A small text-conditioned image diffusion model, trained from scratch: 3.4 epochs.
Rows from block 9 of the text encoder of a small text-conditioned image diffusion model, named by matrix and row number. Rows with one number belong to one neuron. Each number is 128 + 32 x the weight over its row's rms, rounded and kept within 0 to 255. All counts start at 0. Numbers have three digits each.
After each neuron's rows are labels from the 100 texts, of 14976, where the neuron reaches its highest value: "tokens" is the input token at the peak. Only what is clearly more common there than usual is listed. The data: rendered made-up planets. In brackets: how many of the 100.
# fc1: MLP up (text_encoder.blocks.9.mlp.fc1.weight, 512x128), inputs 0-127
# fc2: MLP down (text_encoder.blocks.9.mlp.fc2.weight, 128x512, transposed), outputs 0-127

fc1.456:121116123072157164163116139087152124088137149113094066151185171165082105078110116157081137139144130150124124122166147075192171127188075141156166106129120165115198147088156107082127104164175129078079097111127107117134166110172107148132124113127153158128138118085173156124135117089137120170111168138132092145135180183174146166062145122104148125160100166125112094150113203157164075179074
fc2.456:131086191145138112151102126154147166110089156104166080103129104132102134145142147159121120157151126105139149139156075155075085100108118092092091154177093082164105193197113157146137171119106153164148142163132092092129128134140150109133142134123049150149128134197171151159159149161119173101148083109144162096109146038063135108129147125156079089129120156120128126088120092036110194081161
tokens: "with" (100)

fc1.360:142097101136152149134182104208094138106146134135099116108096097187181116154091144103179105168077113094158142101121156102132105132163153147183102077171151131199153164129083106126129113174156100119155116127137100195118155116193122126124123074104187125119151172149175107112122106115096152159172119116074122190085100134136136134103090193174130183101102062126123086105078171166151113098114
fc2.360:136141117144143134120122113124139135136126153120141125136127148133112135171136122116124120140000140121160138151081145145121114101119113151121143129161111095126123129135136130126109150141126135130127057164140109129135128119120161127140117122147108146103125117146104140132137146123134160138131150146120114132146114107119120119128136126123128222119127143171120131117000125157170132145130
tokens: "covered" (100)

fc1.182:140093146123099133109124102134134121140210105194118119099129101211201135126101150120154170157115127104124114099129150103131147153142111160145085090139133150178110104113116123196074109185132090109131135119122111127176133107167139127083090127086185137153122164176160129084105075205153124101127151124073131174132197079089151202084102191142139106125142078107173067133114126142155140093116
fc2.182:095144151136127127133099116146125139104065148090146163170129181068078106085165078111108044152139140174128144148183112163116087081107135100133180133095130076084102173132127139064200143132097163171132170144149130115096139137106177132187172142139087142081127105114107163188129162060089110151125071136157131122117091153151092069153144108103142158129132152078114194084144107125150139147146
tokens: "rings" (100)

fc1.394:202111131120130110124137129243120142181175130164054071120116083157069116140126126117205188172121163129130138120140149135120138121170122115157147116147136117165174109106154127138097116131143140162157122154095098165115183075112147119010139157137156140126144150136101136137128068134145134111143146161089133115068105136161145155157111114131134122146120101127137081136131160145186129067214
fc2.394:130126120126133167136101128045179139074111143141190206125123157118180118114147108069081069119205063130149140113137107129131119132146109145104132090122116127144094140139090137106188141081126123108093150107173135097128113188154127112218167116082096143110122140087156137159138148124080102183076094110179142141192079138095125086136147137124139091107103149131149166115204138133078147131079
tokens: "banded" (100)

fc1.171:169134160134121122163107162177099163168170094158100106072162129182183139155128151160110109126095111097142129112085166124135117102177154176147120119135095111153128139167156132146123114128101162144126072131145087158173186108174162170099053088127129153121133187156209109089130113140088162094158139123062162135095172107094153184070080176115118184145150122145162118105065126117109167074129
fc2.171:134131105147139125124139107136124133128120139119128131139131140131118137187126123115120129137000146113141136151064142137121118122134119131130115138168097114128117129146130141123131144143122134133123035165140115138128127120129142125139127120149120152101129122133109140141137132121137149130132135141129126139146116087112120137125134129133133217128127129176127124121000148173174137144120
tokens: "covered" (100)

fc1.153:221098127154127164129130131195142145114196120195046146132103096142150174134122092125195144160121126136131123134111209161117124131190127086158126104136122147171180146143113131133148128114158122146141122134118130200104185158127159110088197174088149140149113169129126169140166056117104140179133129168071148143110098144190140136188135156116099136130097130135147103123106172130175145090173
fc2.153:114141134116110098122095123078151159114100149166162134143131131128135133108174157177090162111190090162120143090132066164154134104113145170092117155098135151114112133141141133182100183052132152096080188109222173061183076158117077108184113124126140115147140104085128070122134149170106075145097125094174134136168195112101162156117156117143110088158117160136141150143195089087098138135112
tokens: "a" (100)

fc1.489:168146100129129175152171178183143111129114147177173108149138116132119102137127091116076184183092087106106088087119140151183156160152154181140129111098189096093088077074109133092108149135118149077114127163155146173100084129126134097105085168074150099141144070095155091091086069145097084124125168121154082112106101112179124150130126122156178099083090154128177161088138119094086088175106
fc2.489:135122120168124139131107099079141164157111170111091099134122141133111107153145157149162124176163116145142172165154096096071041101130124100100123132176067088141121181156116183124123103146112154176118104107172081097138147138138177120103120124143067181076110132136146153167143153134131209088168064125123136125103158069047102104143124113072084123138108112131141073199184105136113156086158
tokens: "with" (100)

fc1.333:151131091101130122137098077165097095110150165059135144112140161111163168104201100156122124170147124151177171159123156178116123101077105070138103138121092099160119164157074151105073099123067152153108102125134164122156121062124104085084140175170135172151154090126197084156141131093105182160105096126103083159164162138140127136161191150102121182149090112126176088096148173146088161154115
fc2.333:118080166118093169165113157140179104128130095145160117134181124142151113142064156149118068079060106104072080132221134091185146158167078174111189115111156160126119119084144078146156153164177109081141168060128115073132120169138127125122099106140140122175123131134113117137125169159137100124119187139129095115178115149096100128112079127160147098107182135074074176171147114119144101126118
tokens: "lava" (100)

fc1.124:143144111149105124127188086073190118089071151086100155137142158136094098077129157090157140115151091128157174151093164174124139088161151162148082084163076145086127163090112084121152129121129069132163164131161119126135106040163120156063149108112153170148118142121113109094069106108155084050131144126081136141115102173147142088141069137146112168156168177118136161172099083128150107084142
fc2.124:118113134125095142109124145109132138051080101149171119118133110130143120131119088153121117089076083107146104089255164117135170100105108165109180133149112116110169151130126144169099138141095180131138171145182118116106109148074141125137051116166100119088137131165127107130152119151176186210120147148112111187157129153149135116129118086136163128103147103081105107100154126091184155160101
tokens: "<end>" (100)

fc1.368:175093152123092141163132113137139132179188114164077126094137102185177127161128189135164157156123136100129112122102136082162179143142114141156080104123134162183152113106129147189092111149123131126139095138111128121189178148130133138067113139100175124165129140185161084064113086205115136096158127133107096127129178093089167207070072155171112108114139098105174085151141149137122143052127
fc2.368:106137136128112131126094123148132135091075136095164162171143192062087102093165088105115052177116138163131148147191106159123100062116132104133174127095121060100104161146111147068201135131101149157116167152146132122106140143112172124189165135126076147064127116135101150202134161062095115180125079137150142122129083151128107062144143116100147159128125160087123190078136111126163147143139
tokens: "rings" (100)

fc1.110:177121152138096115118129150234142107184183089170059108089114091150086108148128137143177176159109118124111118146143131157121100105150104099184130131119112128142169127113189127086109119104147150136151150148057128129126150117133093139010206156138144149115105149103108135096129064128184105110148144183125139126109144116161162137164094124105161149123122084129132098114109106146198108064179
fc2.110:116150143153124153133103131123167113084102137148185165127111159116181095096152124060118043136123069133155155085166111123162147110111104140081145072113100098122113165140069154124181127081102121105093219126189131111161142162111118101233135117085097130128130136105163124157133180127053106168080111114171138158131089106071106098124128141132128127123113159125162169106205139108122152131125
tokens: "a" (100)

fc1.282:158124109114127161109167141140103089152143127162078091088097083189158085195084159148122156156071149090110105136134167084127159105183155093166116124148137116144141131135088154154154110150101111167107110105132127141133154151177111147123095108154170149163169199193180119114092070149160152088121103147108137196054140097094104165081113181198110137096145084163129103120083170149109123081099
fc2.282:132131116148136130122125111130137131133122142122136135148134146129116142178134122123126120135000138121142134148078140147123116114126114136122139133158108106121122136135134134119131152141128135131127055163145114137135129120114158125145122120144114147103120122129101139135134141117124152130128138149126123137145115102119118122129132127128129226131126137172121133121003140162175137145126
tokens: "covered" (100)

fc1.373:183132146156121153136136118135114142108184117181101109065107073212187089162125168114163151148134111122138129108131149122170151118153116165173085056115109144203122104116051120139148130144110135130124104138114120145165175145156115163125139101096168129133146136151198125095137083184134111170088117112110135153108169096101152162111100204206153118133102081131207101140138143123140125048118
fc2.373:097146130118148118135110122138150153116088172087162149186134200058086124076165088116110074147239118156148124153140111157083094092111119112094197146091100085099102154126150120091156148125124153133141193109164133109115130122077156114189137144145088139088110102124113151196138173088108135158120112143156111116122088166151106088150143086086116118090144174109106193114196099108133120178145
tokens: "<end>" (100)

fc1.509:204108142135136163092128104130120149147171079173069126068093072175177084135116177111119178139145126117132129116107119087150164148160118179152071085134140112149146114115109143181086059167129109119118122134078122137148122105175156128068117088067170143148156186190155089097154082195141118168139148155098133148124176115096178159112112173152155139130087094113191085122126149115135119092139
fc2.509:095146170127111117144099123142133113113051143091150147180140172078084112082143101110109055157164142163126138130197127155118124066101132089140168132114130075082082191135132127085211153140101145155129181118172112116091150139083192123202167144143088141097110108136094147196126174069078114140144084126161134123113126144147071110135138112126121127140132142069105193112172112130153138138139
tokens: "rings" (100)

fc1.91:130164115172136130170179145081140138097134203073081104171164142146158126112160107105166165099144125100121121101154180137086147097098136084135130107141083142138182175103124184179166128092112158135145111144133104142182128112139171134110099173158110112131085156140178075147136165167174156167143148138191164098101175160172105079114225141167133129167125135165184113073151105120139176113145
fc2.91:110145168061110131105120138192121130118107084132143154110132084130168147153090137135115108120054073148115089153218130123137211146122110190101155131114142090117104097102144079134149128168125134083167204112147135080086099138152153150111146129124188087103147137150136105134139106162164129153145171120070147164178105087155116154153087130177154137104187136069093137145119090137137119209078
tokens: "<end>" (100)

fc1.219:196164174130116114084103148166175167168075164153136082126137080162146154128166162182079107115141145168089161115132080167093142110172109154124118100100109171150118063162091137098085144113088113067112121155100083171130077170151141099168119122107153077108119083144169174136072158135113124100087114080064093104105106143139165178108139086146116141106097132129087174113123080144159074145105
fc2.219:074140048143119126153128143108129147128156099150109189136128184087154148074102140125172128148087130111255120114119128108154105127095130102121179140083135098083191147109143175134130138155148123154088160170160147155168134148052117168117039110108137167109125191120124097078094091097120111125137125138132135123101161122129128075101097202082143130157150092100148083133155123122130170100159
tokens: "ocean" (100)

fc1.143:152100082120104127132161138155081121095142082125109166134175089175192108113108095093101070123161163131145088090084156094111108160131073206072102125127174148081201101088149120093094113160114072067131128077130162101091094155105089139135126146147140101163076147089135118061134159129126108143131137162085136086103181179168153128132150149119184175130146154095138130165089081120112150142102
fc2.143:113165173171149135119128111111140178138112161108092088141125153141086117095152145116143177163132118136135155141118070156086094101126173035169141138177085044130094152186112151154135114142093165158119173207104083129124111129119121105149138132098087150043139143133136141155128124163087187074116114135130148131097154067049166098103143128104085106128101107134154067067121141153093146100146
tokens: "rings" (100)

fc1.351:140128134139106110120146146255110110173154099141054075137125083124092117140113141159226181178116130131126119120130153124132149109156110076170121150118136132110180142101169132137084092124119114141180132124090102153120167080127144131036154179136175128131110116128093132120120092127142138123156155153087120122034139115171129165166098123121125134156109101116145079138133113122197122088206
fc2.351:127126111129148173130110130041169148070123146130189218128118150122181132121148096063076074109192080120152138141126121120110098146140122150110129085129115136160090135147077140099194154098132118116106112123148141118117116191142131120209155104086093148095131146100155153165145136122080117182080090112160142133196053153098122074120154139121135104094108141136140161109177165142076153138074
tokens: "banded" (100)

fc1.180:132120152143108111148129134255090103185163084137066087152152095113078142110107135156223138180131136125131091123125158105135144123149118099153145148122157149127150165105179105153125144154142108140165123139103116161119194099127132123100123181139184122122118100155104106119129088114122154113151153140075145100012152133169134165154088129128113140157131131132138098129130139137195105109224
fc2.180:123136134123159165124123118046159167078112173118182199139104163117165139108152105077064096107219091127154163125125115134098087145121127145115133100126114137145094129148099139096180162083143132113097160118161141111119090178117129116207150097084101146111134140083156148173141139134093122189085087105180128138199052146096130084117162130128141102100105140138142169108182153126073157139074
tokens: "moon" (100)

fc1.426:134083164161101149114090164135112070161100065194148154088131079138080115129114158126096201116142082084064108122096137118099135185111138194179181074133106126131148096152151114109115172169105069123109181103099176148155131165133158182095140113123114073109165124126135111107150089103102131082079135175156093144118127157101140087138082090138161157099120102142141130148103130074082088176154
fc2.426:133158134111159131101103037105143204109125160064112091126105145135130115142168132133163109181122108171174169175102109105113105097142151059090097147188112100146064133136106144136137089112108175139102129117147088107113137127127125104155165172158098177099110122174178176164146184162157184117125100110117147110103149065122098227126161105106058096108085126129165123109152095157127102107130
tokens: "lava" (100)

fc1.217:165112145127116165107147128139112138106166109182093120049091113239217090122126173111139139164145103097114173138112152134166140150175105163172106070151118154206147094113084124144111111136105130143094122142128128126165163162153126128102124127058151105148123167152186120107133084154159121133102147151097116118108164080089119136122096214184143143140100088115193080108117131117110141072140
fc2.217:085143140118153109144108121148136144123080169089160147179144189061085125076170085105113071152207131150162112145139114157097090086099123106098207143106104077095096157135156118082160158122130153136150185113156130112109132119082152122202151144161084133084112102120107167197132171089108140161126101140155107119114095173158104084152148080090121116091141176106101191103171104114141106174137
tokens: "<end>" (100)

fc1.150:135142133124135117141170153255107087169154102150066084141153099132096121117073153161208155166124168129127096134129146127122159151144135095154145138135127126121187154090151113141132132157133118172180132125108124153112203077105106122099120158127182111139111114137104108118106089125147128089156155163070149133026157108171134157141091116144138129148137097127135133144128137137214105108223
fc2.150:132123121123158175122113121047160171076119169118179205141107164111155149101152086069076087115195094127167149138122135119089082129135124137117142111138118126163089124143110132089183161097139123121118130133145130122102095184118151117191161111088077152089123137099150164174154125121094139200086090112161127121192044177114129070136161123115132118080098153143134165097169146129072155143078
tokens: "moon" (100)

fc1.190:196116134123101166155136113152144140121196082195097116108084075204188103128105160097143130162126139101129124101138154135178119151147128161170078050114105148194130109113059114178129107153119106154109117136106097165156190125177114144129149097116169129162159142133194116083161094155131121117120147148129151142103169110124125163103116192187145126148116056108150104145134162151132127042103
fc2.190:109146128125150125131099124121154155101101169097172155174135204061082109075174090098111062162209118150162137149165114152103098078113113119102200132090109082108101153131133131088158152108117150139130197116168133110122130138080153115193139143133085134080111103130118146199148167088103118177107108135145107112129079168135116077153146093093124126087137175101120193095197097109137124161141
tokens: "<end>" (100)

fc1.273:121122157137116129150169150255108096159137081111065081136144094131102120115076137153246134171125147118123103127126152140124146126125121085140139137117145131115223140093151128139111133135136119137164140134123105162123191058112123137089142172150165108143104100130121124095104117129130140101146154163081142106008133114150109175129091129151122120167126105127123117143113150131202128123194
fc2.273:136124113127159174123115125044151172081123170126174209141111147115164142106148084077065101107187103127168144146117128111089077134134128149110148109144119125169077123143116131113184158114139119122119119135139142130098090187123157117194150103083083157081119140121137161165153114127094135196087094128155132125203051180112137061122160117112134118066106147149126159099162153133063154141074
tokens: "three" (100)

fc1.312:152083144142107115150142146228193099164166109160062156167143092117100215134094109132143127112128083120128089146090161123090111125178073070107161147127093141115129127160165122134139124143151114119178134126096119178096152114134148081093149141122138141134147183130095170153126056112121149110182142241086156195096129143153130129151086115087142132076142151167099118144108142141166117139150
fc2.312:127167142128125126123111126084071153106117155161170098095110126171143070103157159139114162139221176143140160116156096140198144140095183169167096121118153144138134140108107158155113169070120143139070186125182142074174086166151086184161110135102144104139122099114149090094124153169086090156088127069163125076153157086101154146118174152161117103179105083078165132117176115128104148089139
tokens: "with" (100)

fc1.45:183117134134133135123154125252091117174169102155045102125140111125072117123095126159204201184111137136147132135133161104117135140160114106157145158112133118129163120114177122155095099122148127141166132123075100167125161098134123143017145171118148138133126134143112128123112070103135135125159151151069139129037113132147129131146117131112115147136115090111142070128121140118190121084212
fc2.45:128119124127135161131109123041190147077115148124205213132118155127177125115146110045073062112174066128155141130128121130125113127146106157110139091125120139149095139135083134093197154092125118114102132118159128114122123181140130119210161115089089140100119141095155147160153150132091114182076087111168141131191060153095120075129146133126143093111106144125149174104183148142090145137076
tokens: "banded" (100)

fc1.183:134135160133135123123147138228119082217183093135057101104145095119097135128082144130240178166118159117133136128133159146150136162148126089159139121142154140113207132143176131121097130147137112145191144146119099166106173102144101116077125162120162102124115158093125115095078067097139146125149103147066128098064166129176136143151132151140111146112152116110135078161129145140186092076165
fc2.183:144113121133131161124088126070182172059122142125208181151133177108144098112171100051094045152166085135157152154157116137113112086145106148109166100108112111156086144128082147089188150107111120127103138129137117107123133176132138123199164127099076134080118118126148153189190153107123119208092121127162139111160044154089123085146141108103152127099107151102137158096179120135129158144107
tokens: "three" (100)

fc1.104:146116140125108138163133148127117105150198070203076126084131085201199074123136168127169105151116104099114115137149147102138142170171100140161093066134115127190154086152108118161143103143139123124107122116107084138131177164158148145084147114119192144131131153154192119101119073173129097115133136102119122135096177118121168156139090168174139141128138040115152070151130172150181129045127
fc2.104:114155139136151146119092120135162157092098171090178152163119206074097107078174091079118052172199114140154154136162110152111109078116113126105190123095110079108094161119118126085163141115110144143115207117161124114128138130078153116207137138122086138095118105131130145186162184093094127187102117124142111109113076150112104089146153103101121121107121162104134193092201097109131130159156
tokens: "<end>" (52); "three" (48)

fc1.468:188136153147130159103137120119140163128164093179122123069098079219215101166114165121145155166133144107132147133141128120164137112172127133155087057131143146194115126135084149180150099139134123123086116112096110148145161133152147129091102109098162113132134157159190126077154081175134114134111136138092116155110150085095138166101126231184158115132114069113201101116123159134143164060134
fc2.468:085144136114144115139112124138144132126080173094154146183132193059081136074159094123113086146193130161147113147151109172065086090091125101101196155115111085091108154130160118070159171123128149132154177117168135105106124121079163121186154148155083139094107103108097153188128165080099137148132099144159115118124100190167101075149151093093111133103141180121097199110172107105128103187137
tokens: "covered" (100)

fc1.101:145121153130136140134130138164135120177191102189092137069087076180172123146119164146141176166129111081126122115107124107146150106176129179183101097156101139173156124161145139185083090150144109109097106127106121118170129081147119123072119142091146153161148132194178126112162089190138162133120154117114121145126211096110170242110124155148115105144111109111128049128135108118111139059106
fc2.101:101148163145098133131097118142131119100073132096162153160140155071096116096140104128098055138120128163091146131202121146139109090117126098151156138111150103082088179114121138075237135160108146158125155119162124131072153154112204122208159126138075156095123120138086149152113176050094108113151061138167153145126121129133073075117130117118131153142138139072109210101163137134152150135135
tokens: "rings" (100)

fc1.73:193143136146128145096155108122136127095157120167093121068089095224206119131130135098136153151115139105117156132117138130185169117162142133176081043146118144192130123114073124160145109146136105128096137117134110149163183157150156138095113103069193130172138166143196132102156080143125105168102140112111122143145137101108134134101104210188130112157131074135199109125131141145152135048137
fc2.73:088141130116137101146105120133139145140085168095154145189143181059076132075158105129111097138228127146157112150140105163073087092096123106093214165096100081091112145136162124094140161118130153123150187110164129089118113115077144118174149152163072136082107105107092147188125164104120144143134101147160111121131117170166115088153142090080109115101136185123092184111186087114128111187138
tokens: "moon" (100)

fc1.366:159125163118110144146180131201096087172174071172079128099109107177172094159080184151170186120122113077118118132148147146169120143137106089162102116102105128159171060163109146096101073108106104161155126115113141137163175113171078123075160110088198105179159134099153121075130081127135124107124113126099103104118165072088173142146093180149166150157130082116166078135128117124127107091104
fc2.366:105138125136128150125083129127160147085082150103189161172133196078104107088171093066106032169108117142151137135178108142119097063119113142101190105097113078113084174123104137109181150137111129144109159143156123116117144161099173118223131132125068141076102115166111154197147177098089123175105101135151129130116081167122099079133137101097127159108131164095123189107143116125155137153144
tokens: "three" (100)

fc1.192:168080114140115131155123129202194117156161121173059155161156081092104193142090092156143149115126112108166096154103137141097098129175073098109159156149102128123113126143171123140148130140155134119208121142119142162130159117131136092093171176144143150118111173132076159130121049108134170126169136252109151162102126121202154112181106113109143128094113131167109114118122123127199123117169
fc2.192:128168149137131127126128121097088159102113166154159107100099128163150096101156140130103155124252160143134158106150094129174139145093184151161084121117135144129127138120106157143125175077128148131078223117195149091160082166126089166163094109101154114154138108112152103105127153166075095150086120069161124099149140073086137144099168153161107087167115090098160144123220148116091148095125
tokens: "a" (100)

fc1.398:207103156155115157112145135243101136148196096183077077123101078176082106137119126128190158151108136132136122128124167121133151114149116129171145116118137148161183139105123121147133093156122116137161122133106128194113210129147157133033138176135163133133130152121120175121140078135153118152133150166067141131051117120152124127140128131124116128131111099119157089141117170117170124067214
fc2.398:118141102125150149137103120028191157096104169125201199129120176114168118114166111091080082133191069127172148116117101139120088115126116166094149120132102100147086131142120131109149156081125129114097142119173132085155091162145130113210161117098084159093136127089157135159138169142106117184088093112192129131194088153090144081140157127116140096092106156141147157100187098134082134143086
tokens: "two" (100)

fc1.72:158122141139116131121148129245096109161175107141062079137139086120085134124098138161220182186134145126118120133115161115130151125157130083152114141125133135137190136115156128144095103140134106158183119132111099167131172091133120125050145174145167135138121103134113139114110063115159150121173150157077124102035156095168128154169114115124109129157103094114123085118132134146183115105227
fc2.72:124123110123149167126111131052169155074121148126194209129117158122180130125146098060077079111199084117157139139128120126114094148142122152108134087129108139160087133148082141091193158100133118115107115116145142122110114193141134118199151106084089149095131146098154157160149137123078119185073096114163136134193049163096126070118155138126142099090106141140136170113177166139082151140078
tokens: "banded" (100)

fc1.246:175100079129119087133150107136128096122149187128119152147117069073129163111146102152131176098114146125137139174175158099171142151136165120092096123099093132114191167108120108178077079113085155149135066072097117117115153072139170161190148154174132166112127127127169106085143149081124130177182176083103110145147141132185102180133100120066132115060134183077139123087132170159120087165120
fc2.246:092099090157123147144133222076153151122102082137102113142156147146121094086130127123138086138139117092128084141097137098147142126125147065165199159065117145103137125140134159140177116129159155109142117206094174120123078151090099110142133118136166164118165164140103128164124122144094172128136110129123178105117114184000140063116152166134117153131113082066123116157129165122132142092135
tokens: "rings" (100)

fc1.198:117169087113129090154154094142123074122144096147090099140135069099157101104148098134088144084125141160149101113118164108097177138114102142157071140078169140176149160133145187123197150146114131191091168180129157169149111142154157109151125129134094117179115115055159101114146153130148172198143113153130062110159085080141177118144092163188117185138146187158114085083186159088125106139116
fc2.198:165093105154129143133116147111149169131121171119149130117131175134103150192170123154177123150062101132112169103238112146166123117139081165099081135138104111114127165116130115116090166092108117087152141065128132114157144037116145040159081149129152186133119122199081149137118118176090117114104130127128117124129132132075087106122127109120094050122195097110122102179080113156170105116141
tokens: "lava" (100)

fc1.295:161095084129092135126149151125155159103062193148080102133088146158082127171145081177084192165160092105104153141089150125185166182137166145120147099143134110115160134078131137064156189121166166147170168098101177181146145101159093180119113127123151118178149082127122176127098131124117091122112142154126164106170133089100135148141163082101132143136118095175143200086123119174113150094190
fc2.295:189108124150157111118148137098090094166156143096083142093168081175081164169162146178156084121150120157131110123138104076133093133135139147140095150144094088109149152161110173071200091134138130107089076149139133132143132143154179093128145101144141159037054086139144137160108113146136214125154085152146138097125139152129110095118132125133070100086159144110123026167169176118140124116088
tokens: "with" (100)

fc1.375:171124143154123151136147115133137130133185117199112119063079091202211085132124176096126155130127105096105163115131154102172167119148115150154078086110137114187157108112114111172094088157116102143101130113105130152151187118153160121091087109090175138163123144163183132103154102167122102155122169109095119123125150076095140185132109199208150131140136084144181081121112125124132152042109
fc2.375:103145139105140118135105103127125144120079159089149164175136181066086133073164071131112077137211128171138119152161113166081076094102125094114195154108100085088103156135154128084177156122123163138149177112161127097100109134089165123192172146150080137084108104111094167201133155078105136144132087147159130127136102163162099087152148080091116130107133164099098190109186111110136115173131
tokens: "moon" (100)

fc1.120:162110138134123124145139142255116115174177120144054064120144100142080119137119112158215191183127132140124123119137151133125136127137117100156135146118124123124177122114172142125080105123139113141175108135092099162126169078141126140037171176136177113135124132118116138124124082137151156108161152158088145101051147125168152143171100125143130118144111105125145069113119132125179121073223
fc2.120:124124112132147172132107131037175138068114143127191217131117156119183132115146101047076062117170076123157137136125126120117104137148118150113132085133118132150090143140078138096199153095130116114098113125154140118112119193147134125217157109075089147098121146108149156160147144125073114172079087117160144136189064147092116076121153139120131107107104146133139170109166158142081148140084
tokens: "banded" (100)

fc1.467:162136151148147142134152130253093105169178094159042075116121105172118122137079152134196179148126136104157132113115148126125111144143113102160128155153150148130182122126181112156112118145145150147174114133116139150138192092120118123033163167118211131137150117112113115114125087151123149120157147148099129117039136097145159181147138146169147122126123079117144085139113139139194103088178
fc2.467:146111102130137166128092127070172166078119138120201188155134169095141118113159090051100045148132094126164141161153124135112096097136112139104160104111117097154096149131094150082199138108115117132112111149139115118105127180150151134192173128096064147051104129126138160180176144097113136199095085134154144120164044173100123065154143119091144146098106163117135155089151127141120153141099
tokens: "banded" (100)

fc1.163:214117136144121162124132134235117131131200124182073116094120082180157156161109109090188138142119146121125123131107179109147123143187123111152134097129119152167184151126105134125132109144148129150156116131114132215107193150150127127057141136121159150159125175125117170123165050107136145153118123168086149162064098121147126146135104158157144133146126106131179108116118196158172124073184
fc2.163:112139116108141124128098111045187172117107165138193170147115181106137120097176125138083119133215076126157156116102090161123096101104110168087165153097100097132099119143144129128114164080131142096099191102177134064171078137113116092195149122114084141082137114096144116140134165160117123182103116119195122132167131137087157105140158114113142083109103180154139151111206066117101125161100
tokens: "two" (100)

fc1.74:145100109107114093167171096138102133124133066126100117153150112117159073131121187190071140104107062150122166158168183180087138128158151147115140159168129124126162131141112081087121172127169163165113165157103080171178126078104158159149065193130087083118116165080171156103107141143139105122104090080051149098123130088158115157102146173119097148090108172163123131169170077131154141111128
fc2.74:103126198167127139121104126140176110129091114128119061123156107162129087076086146035094160178115128119153092148142076123124111113121105099144165105183050115159092154164140152163170144152145151146121226141117121077057085208090126112111136116103095140091120132143116125141172133157153175133145112152162161121126126128062182076084126115171132136133112120147124124122102158109087184115152
tokens: "lava" (100)

fc1.234:111131161089094136128103090087101183127089135152140139208131093115165185110161148148114168186144177069177170093124080120110134125123183153146134132144158103104134117175148171192155136165131081152152153109115107165124206087161172139075164083081125168113094115107119088167126103099088195128109151135092199141089115140119174152132113125151172122148090114157078122150126155096079129141106
fc2.234:158134154150140134102167111163154129168133170103092131117113123144124080099135150113106121091128142255110149150076117057140148136115108081185172084169134129091106081062100141115111107133123173106094083146101147127098106211038105073179152109116140072124141105144131125152102166197117106134116144134147127127149136110135158176116141114125130168120194119120148102129099163178124122121117
tokens: "moon" (100)

fc1.63:151148085133103180089135163133085074070112054122146168111161121114146075120089089133106153091117099130104124089161132088081163150164083116129162124138149135124145144155127068063070086141177156101089122084131143141096152132065128123067127137118129164158123124122149155176162150103121159185166139104104139082161171109105109100136091075132205168173159158105108158128133116174178168110074
fc2.63:151094140157162207139125148079166113203123238114148086141107156116044146127146153081164111166107128172125182111213079121132093079112102163107111132153166095123114176124127123132165178131145105138130138089155089137135115098149147057141094126112103113151136130136102126127104173152080126059125135162148089119130118121073090112099135145136079119120134155139125109135133113051091095081148
tokens: "lava" (100)

fc1.113:119168136118180134121183117158115133138131131134043117098121077180138118191107111101126109180115112118128132112127137117105154124174143131185060073156120100176126104153095143165118078153163100113129060148104093161107135090193152150105099090142162113149123176205147145085094077118166109145160111110095102142111177142081104148105125143146168199124151116125181076112074158150167140072095
fc2.113:130137123146130135123119115128141129133121140127135133143133145133122142172134121128129121125000136125142135146090140144130120115125116142120154128153113105120128143134132129123130152135129132129128066159145115133132130130110158122148121120140111147106120125134101133132134142122114155129128139149121125141145119105124119120128129128125121225130129133174119137123003140150168133145129
tokens: "covered" (100)